{
  "arch": "vit",
  "model": "image classifier",
  "dataset": "rendered scenes of coloured solids on a plain floor",
  "train_examples": 195000,
  "image_size": 40,
  "crop_scale_min": 1,
  "horizontal_flip": false,
  "targets": ["count", "largest object", "light from"],
  "num_classes": [6, 24, 4],
  "norm": "layernorm",
  "norm_position": "pre",
  "activation": "swiglu",
  "mlp_ratio": 2.67,
  "head_dim": 48,
  "fused_qkv": true,
  "bias": "all",
  "qk_norm": false,
  "parallel_block": false,
  "inner_norm": false,
  "moe": "top_k",
  "num_experts": 16,
  "moe_every": 2,
  "expert_mlp_ratio": 0.5,
  "experts_per_token": 2,
  "shared_expert": false,
  "patch_size": [4, 4],
  "conv_stem": false,
  "layers": 12,
  "width": 256,
  "positions": "learned",
  "pooling": "class_token",
  "label_smoothing": 0.05,
  "loss": "cross_entropy",
  "residual_init": "scaled_by_depth",
  "optimizer": "muon",
  "muon_scale": "match_rms_adamw",
  "lr": 0.0034,
  "momentum": 0.9,
  "nesterov": true,
  "orthogonalizer": "polar_express",
  "adamw_lr_other_params": 0.00086,
  "cautious_weight_decay": true,
  "steps": 6700,
  "batch_size": 256,
  "epochs": 8.8,
  "lr_schedule": "cosine_restarts",
  "final_lr_fraction": 0.1,
  "warmup_steps": 330,
  "weight_decay": 0.0,
  "adamw_weight_decay_other_params": 0.05
}
Rows from block 2 of a small image classifier, named by matrix and row number. Rows with one number belong to one neuron. Each number is 128 + 32 x the weight over its row's rms, rounded and kept within 0 to 255. All counts start at 0. Numbers have three digits each.
After each neuron's rows are labels from the 100 images, of 14848, where the neuron reaches its largest size: "peak on" is the class under the peak. Only what is clearly more common there than usual is listed. The data: rendered scenes of coloured solids on a plain floor. In brackets: how many of the 100, against the usual share in percent.
# gate: MLP gate (model.blocks.2.mlp.gate.weight, 672x256), inputs 0-127
# fc1: MLP up (model.blocks.2.mlp.fc1.weight, 672x256), inputs 0-127
# fc2: MLP down (model.blocks.2.mlp.fc2.weight, 256x672, transposed), outputs 0-127

gate.656:076149141161099169106086110127110142109156116133117150148129127127203071184187163167098113061155158073108139142128114130158073093193129095138138079121128163148090115114136159122092179097124138156207124165117086163079161114143105090138092128166099113159125105114168193113129160153145073135099132099190119147136114157085149055178121077074105121197113088176145128139091150159151088116093
fc1.656:164168135151114128148154140163119157113080146141138129149139149168183149102086112126166106196166043183157138051157130145172159112055111102140105136108118077155136086175084132136190049147143110140104115129166149121147093140140115136126110159120156140122126131174097103137188096167096160136173140158068167111126108108148116147116146194129129141086146108136136115144167106158151171129201
fc2.656:170084173109171177075081113141102120129159158135134149152144102124088163100133176117071084167142162110121135172085048122140113144134149130174080119172131126145100112067167099125158167170122175110172112143107118096112160101083126154073180104158149179100058124135118107212135095092156091092133091115107132140146193151081169086148137126075076141151159160114155148106146106071108122091062
peak on: spring (76 vs 0.5)

gate.48:074109142090101094106093093167083149131155092196109176041119150138112157074107113150159121150131121123101092087126196107131119169176114155168112102154077176099140127151136105120094142101086129155172126168164094127108119139129101114096141119126094110122160147113134163085138146143140077141083194133141128062089106107141150119116108144136067110176152140131119164093090126136178079147103
fc1.48:126056152096142165085106064129145171169149109153176106090140162123190040129150151133086142140145130110145120148079180094112174100152119163089185098158152118083138125126109126106052131113133124121082141088122116147131093140118170143116098203184152082138154105106222127121121134093122151118153089130196103174181153158132111108121153161151082151138186132093089124149157099102121100092131
fc2.48:111102130161195143164095113155081053116088112185078142127139105122104102213118081158092150093111111121128131131134177214114147129152104091096130158121121111131123158103072147108173112097105146161106104170129138118136151070159117107117119123111150101205167189100109113128144178134154169139147134084128097111182137118133093122164199136139101141158124171175130114115115142123186127187183
peak on: spring (41 vs 0.5)

gate.461:147111083083198154088167115090115126129120078100155171190121078117159166087096139119131161173172165144071149169105105136110114095154109076108060082117157118156176137143133142090089114130142077079108132145142143156088035116127206050153134185112193132131104175146074147121158106109119178106147154167167123194106146133111130145132150193101114121100169120197101142136099135098138073117132
fc1.461:117120186133087135170165176174118128159122165123078151086123120117125089119127090160141117119130215097073156105086137151096087158130117147144143140143073185091083091071132084151157107121137109141099114108153145122103168166057129172096117093124146146136102121151142103142052144145139090139150093052142112193119122122134121149155130121114113097072149090100160155171155190207101137109140
fc2.461:149108154058153156092108177103142134101155083085152141085081104102121125163159089158171153164079076128154133078127066154128098133124183129089147142074168127108159138133116192160125105177075112173157151141117175128140113137093150104116160125117137171069098137150186108161154109168121130144096129157165101091067118170096153112158126108166120170125155145125096151137104104165084151143099
peak on: cog (44 vs 0.7)

gate.420:157127116166144082052165116124095090112072176128118111080115106167161153178147063179119138139164171148099169184083171155092097109159065174145077110149180117183045129128148123131126096116181145106142143129093100098119123122080106078140145110150131120101148104156131136162174181177086131083150166045089169100121063136077142118168149168141095098146124066137168125106131146107133157124109
fc1.420:116104196153107133156067149106179142084104134121155090170200174131115169151137137117104140135117098084142123178125124152121113158107161156132128138124125119178133074116176127170122117113081166129114207151088158108128092105116137102100183105154176163084190105098078129158101177112169137061153098134141151079114142156156131057132189138163128074126069136152117115148132135087121152155133
fc2.420:102157140136158169184158112130143100085139116098153115128069150139133160121086107076149112173130167183097136147098167131122127082126172092105134113121138141125140118154141076157187169142118107154142156113059088118164146146168181135093155099121114139143136102153148190115189079137153072098072120139168082114098065106115093169119141188096122129130163147190162137121137116111157177126079
peak on: dome (33 vs 0.6)

gate.530:191168104239191195145149148137163126124106132125102138097075144088151109132131107175084146132108187129133122164166109149143116160156138118128148138155146099109128163195139118125058096155119106102134153177119183078160124146085069045109168123166157123143099071052073150104097150126073108160132084115123150115131135119122194106102121107195124106166125122172166114134130123094123108128123
fc1.530:098161145176154125128138150122107071113119092097118121100096158149141115131123151166143188126148158043128126129066192200197174156134072107173052179150122096115057134153092118133166134149061109087153148081114128070114182104117049154135158130178140113093141118115108105133116100119136098090158123105079095083147147092142139136103187082082119163072127173093108183098118116134130172130102
fc2.530:151175071130091143134159135091169157158150086143112175072094126139115087132076113124127114113120131094110131148120103115151058133135171144114134124121151107071216045111148108148147123169132138193129155116109123124126087118119097124137165149105104122129146086115115141100103164158176148162139216214101179139132145192142118131138061123103108163136146097185045114170131157141116092110093
peak on: spring (26 vs 0.5)

gate.554:118157148143145116102146141093165153128097146110165153108151201164115151104112150150127180128122101112109123139107146165126063143154121104129072164107166091186196079136094152133106156094122112139101203142153135169099154076169084100134165092144110185154177141130185143121161110061159146168160072168112159135083138120094142052065166124179156132101117189053121144058172146072143146127122
fc1.554:125124107114112166136124171111108077193160131093123191159137120163143083168142132124119136107068109150073156079167159122186187216096099126126126100097119115076104161098117142097124117122105085094110095191126129098135107151143208167149070128134100114125115096240123110115098157107162156091128126110116172122136116124141116120167110138074093171189064128158167155108145170185122078151136
fc2.554:083143109125176149123142106178118141118089137096151095134101136138106094176120136071127124115142120098122147138051123176104134135132164076131121106139141133147168125075137076079141187149156125153166148043177140125172144115133140173112081168121172117137161093112181114139102163156179172107177170127117104186094045215095066124121135048097078088104153141125105120137143132144083167125065
peak on: disc (27 vs 0.6)

gate.115:138146117128087143152132093128104125129155090152102172158156089077122172140117170161126163125170147151111138088154110128042108090100147138132119175114126192136148166144139165146114122179177145091078132163101154157114139080105146153090183154141151094112089158163114132142115115075130145151123140180129144153159208101054120145149200141100097116151182150124133144076172113109143135109146
fc1.115:093117098133124194113120201189195130083169130101141159129129155086155074204142178143131165106138090106157072071037162147125118116170158103111097114132112056137147096188118162121106121127088124140070155121136087089164145130159113101121125157163148155087140140096140066112208103088148174120078159142180156144159073138125163103128141132147139116187152144102098089160106090107107103145122
fc2.115:108159063155111132150126136118079133141099158112135084165124174065132156149076088134118140088136101110082148104133161129212164075126108140152185122133107135187180135164113151125105137100132153123093170144155093079049114114050103071205119113091204121078124169152066123122138159089123140099168155173130120140071198092110141176160148110093117199134173046097131146125158146121091152156146
peak on: dome (35 vs 0.6)

gate.418:114101118108111088141159108102152098155154135142118143094116124154177162100090136154111118116108109161135114163154093158115087093150101097225086081107140138157179099113108114107161076127074136153111114072143097058104098118115082106098090152108129157201120169121093109095106129146114115153106170125062139104147153103110145037124130114097132133080162171125125111113122204142138095131113
fc1.418:094182104158154125088151144141141088088130198171143111102157206148128121144145117147149119080025057170122167134137098165110119160122118081172095134116149121115131064100112102089126091125116118062130110092153137165090104112178164123197122149104115158131108151158080064122139132125129163091110146125096142123140174073078104125061108108075101120087185088132122124123076198139113096150052
fc2.418:053142118056113139151098118165105096197173108114137147123133144092090139110138089100140125134145112109151101128123115129052082119117080135133118130062117135106133087136144122112185152163131109130081167089147129134242133139079076198112139158071190098132140188169123109136105128169162165142106155154108117091160115138143156122110161160137156130122080106173083151118183112192147078078198
peak on: cog (34 vs 0.7)

gate.307:114053118105122139089111126061113148137101142092109146149137128105143165157157110147161174087048067142132125152131168159122165165113090116097108117099125094113147110135098088138122076131127101142099130089060110128125184144162141071070195121103155139098125153116152122137188138146114106086106129127106102062133111067141105115130182129172118137063115137169184150067154146114126090188155
fc1.307:129150080155088169154139087155192096097189089099146159133101118115152088135084120106149085114234107139152152102085146109171125161108141137107148111146127151096098118097111138148161083082087116163172077164125095139162074120092117212117120174130115109138169132152105142111096168110153122054112135197118081141081151152132058101170162090132135115156162102119076096134126107089103129099095
fc2.307:151126071106160143121094145019095153086079204153145094105147101042147160109124112177155102149099153090114121155125132094141174083127101107122133102087134119189074171160057125113104137119153095135084097119125164112151109142134174134104141072102152125167055175183127104099103186192059096123160171163139170138180143139093111161137142163111172168187156137105129180081122137119145112131124
peak on: tube (30 vs 0.6)

gate.171:154080195127143142128140119145098067196164159133118126123139139174142089121119159074043069122148101104120099116170135142122175152104111119139125183116128124155011140119185100114111150092110122101092101112214165133218130074060107151117166098158135088125138104115108141145133140082113170128105069163200105130114129164146106154158130109147121105125111097168141086097175068151202165158111
fc1.171:141169146123135131204120092133106160123035183090157083089112172175127107110145099099139148133118154086118116156163125158099158146163114124135147103104127169152111121158127060130125155144168106155177081101153108162105173128098114110148094087124112143125121138129145123101149102138163098091098129070077212086137090127120118192158110129143141123138096127070127131148130161109095085124123
fc2.171:165074123157136165127135157113178158131077137146128092122093115089146140175127121177176135146107058136092162122137096073161169105118144168096111100084166158159113140145129149118120159128106121160101083106115152100110129129096122169169114178132138110148131154117151148185123089139107127110077143110130112153099140079141103154076084131110146146143103112131194147128123076107094134109194
peak on: cog (34 vs 0.7)

gate.411:152112131149107154158105119125106150121114140094140149121099117168132131127109124100138096141166085126115182101122120197094128128161151143158170081180142060179076164122055169145091125209128110086153127145083097041151117133145081087147134082159140146072119051097069162148173133102090159117128154176087130114102159109138094095107143094121138123116131083156158087153171157129155175135132
fc1.411:083192163068172142138190147167152135157127131172099117183147094114121142143066139127140149093098108148138090129128147043087176096120115113157130102120116191059079055084163131129152099048161169116176102103121196111104147110165140159097121193126122129167142190101130117141089129182168086125185120125137098172136126086103160155153101146099096115087105161068096115108101145110148128125147
fc2.411:142129110145183114137107135107133124120153097078127159065063115144114110180117139081120132103144156166148168105171115191111129162106119174139085104147108128158120120199145136144119118115098158130087175136128078111150083113143139103156113146154103069039119083131178196126067109153094128102159186072172127122133159114140147093124154122151110195133143171163143120166168136091094098126122
peak on: chain link (25 vs 0.3)

gate.555:121145125142134149147091105105181105176161125040133100106124072156135152163211117100144136130135137089128153137099090143118098186135121131184134088122101175122154147150124105115141150178121165113111100114167119123097139138081110135095082140104167175078109149093083115170106114121134146191052109207192121142126149130134104176115137142167080161135156062183217120141097081105157128183155
fc1.555:151143144078112108151132082163165179119172145163132080116140134132112106107152162094085131127181144115119126101099148144140160163068133121196113134178133136147144167163194116138132092175124119122144125110110121112179092120149160150121195073192152124162095087123029161189128144178118139206167079112134124124138066103116098103107120121146106118093162142117136096134140104112142146139122
fc2.555:094126139142108084155082155113126094109132189146126065085123153072137156120145153131131125122124177096151147071058162082136086157160127133078118146092154096092153127130105106149140112139051100147112124136102165103143086056063117124119122054176133172170085143137127117154149136126116128155149126132160107139124126109134133146065177113152107086083119224150149113128142152169103172054196
peak on: spring (26 vs 0.5)

gate.631:125155156150125154140140146080090101155137053131075185075112150145132132175156100130143119056086165134145132100123090131170176176218130157098139094116104106078136181139067098096079158113113122133149153137068094121087150099138106153087168158131118094132162136103126130076163112150156121094123098138148136105092154200149140173174112051106129139108203143133077156179111168222143147139157
fc1.631:109147139093061092144094094173108060117160149125129153168182108119164200104105209106137102185138102133152106107094116155082106157034104142121048152151085131146174110126172140138132080127111192089120105144137133109175071100100128167083131074084125120118088104151125120140093152136118098180089130117119132084075089063124127125120162146111125151153125121063155126097162136120141116140082
fc2.631:105119113130116146084143143151176096127120141128111125188110127118118139123145110119110101164153166134126184185154136082150149122120129133132170056123116165118080101125067155134097117092137169126132150142128086115100109214130167168088088150111096111101086128134097117133139161148196113105174087118120131118120111195073112158113136081130144092087069121099159159137137109174117144131116
peak on: spring (57 vs 0.5)

gate.614:121148106115152096086095147197127168132115080147166114121081083113115124112078105122097136116089058116153146169081096106119092111202121102139103193152093147104136192139111134133079137132114108110172108145186132107123117161085085161152094136112128060127158148144131151104061133097137060183087103119102062139102144167153134091119097110133123146159115140113107121145112128105120100158103
fc1.614:108154154157125104143101113107117114048181142159119124153120114154112094169060142156128112153121075139159178132155085103118105136148154111103110121139094123199075141180128122151069199139108125198189146114186164087132160119157174136063137143117179040140117164119157127156115110106140088172063131138107092112061165208124193114108073095109061103175168166165111152112100136125101113129119
fc2.614:199115108143092133119131061133123156120169089129150168132111152116094096140177053151138148173167164110158119129129105127145118121155174130151112077103151147079114114114212186110151134213107145104111168134098141126142115127152133077140145089103102140164103138154154044130109122135160178174054184142087107147159126181102135114073090145182164127064145131109121092157155153184159105173178
peak on: spring (56 vs 0.5)

gate.611:167158133114119107145147107126129089102133160104131099137130152164097085184119121153055165141116102137152119146092161140173103137098099127154089146121097120163125101088135120111084144104098164107097120134157090135091124177131128100089066125078130181131120148173152116129197090168091111137158131146147173168072114151108161104187178161112083125119076098142121144127139113093167155079136
fc1.611:115107142150171108153135094088153127161148155135146164133087145126154171127101151123227098108085121127098122111161121164167102108115128111138133148164123119149159099115087120169171102125106128152136099124150130239181092129187112085108121157143124170166138164241133134090077125133130169057132162142087158119122122210076118158121092204147182126108193144169120094118131077113149138088114
fc2.611:155124112053148136144139121108137123161113140098159162181165113129164106085108133087108184182117116190122183071124089137161124128137052125120126088087101156130106159062079173118109090144176157088126082162115113090152136134116189177122151075113052142152121136146078135172158118095132107133156150089142073084117088092097153117137119119073155110145083085174086117140125116171176137012155
peak on: cube frame (29 vs 0.4)

gate.358:140128161159166101139141119100189148118150161146137128140151134138109120114095132158064131153141164085131161098185144152096124202123155054102097161146128151159106140132141154129100088122125117176084191168139123125044167150131187153187174126117083137134156133101134100141126119204075082126153169168193123091098131109112123114129145089112138086112134120124163122174137160160129108145159
fc1.358:158090127119124104148067163106125161131081111073199134143132129125162114154156134190132138150136138112085079128081146167084070088125134104120130107143181074117153157156119134133115131111131131139131125078081134124116137121129100137122067153120118078099123118093136120102204114108088122171146073117157146161170146141144115123172117119112148177157102095134166144099119112182124131133111
fc2.358:098158114082090113150165198155109124073127172186133076157090099102141184134109171095158110122141133118143132115127126064144136097113120079159133147083106115166146099155159109134129119108122121193100146152103061167153101131101074143111181112124193120156168124121135146128066143134179079095139171186073179112134094167108151121128179116172102189141169079103133105121106146122087112162040
peak on: dome (26 vs 0.6)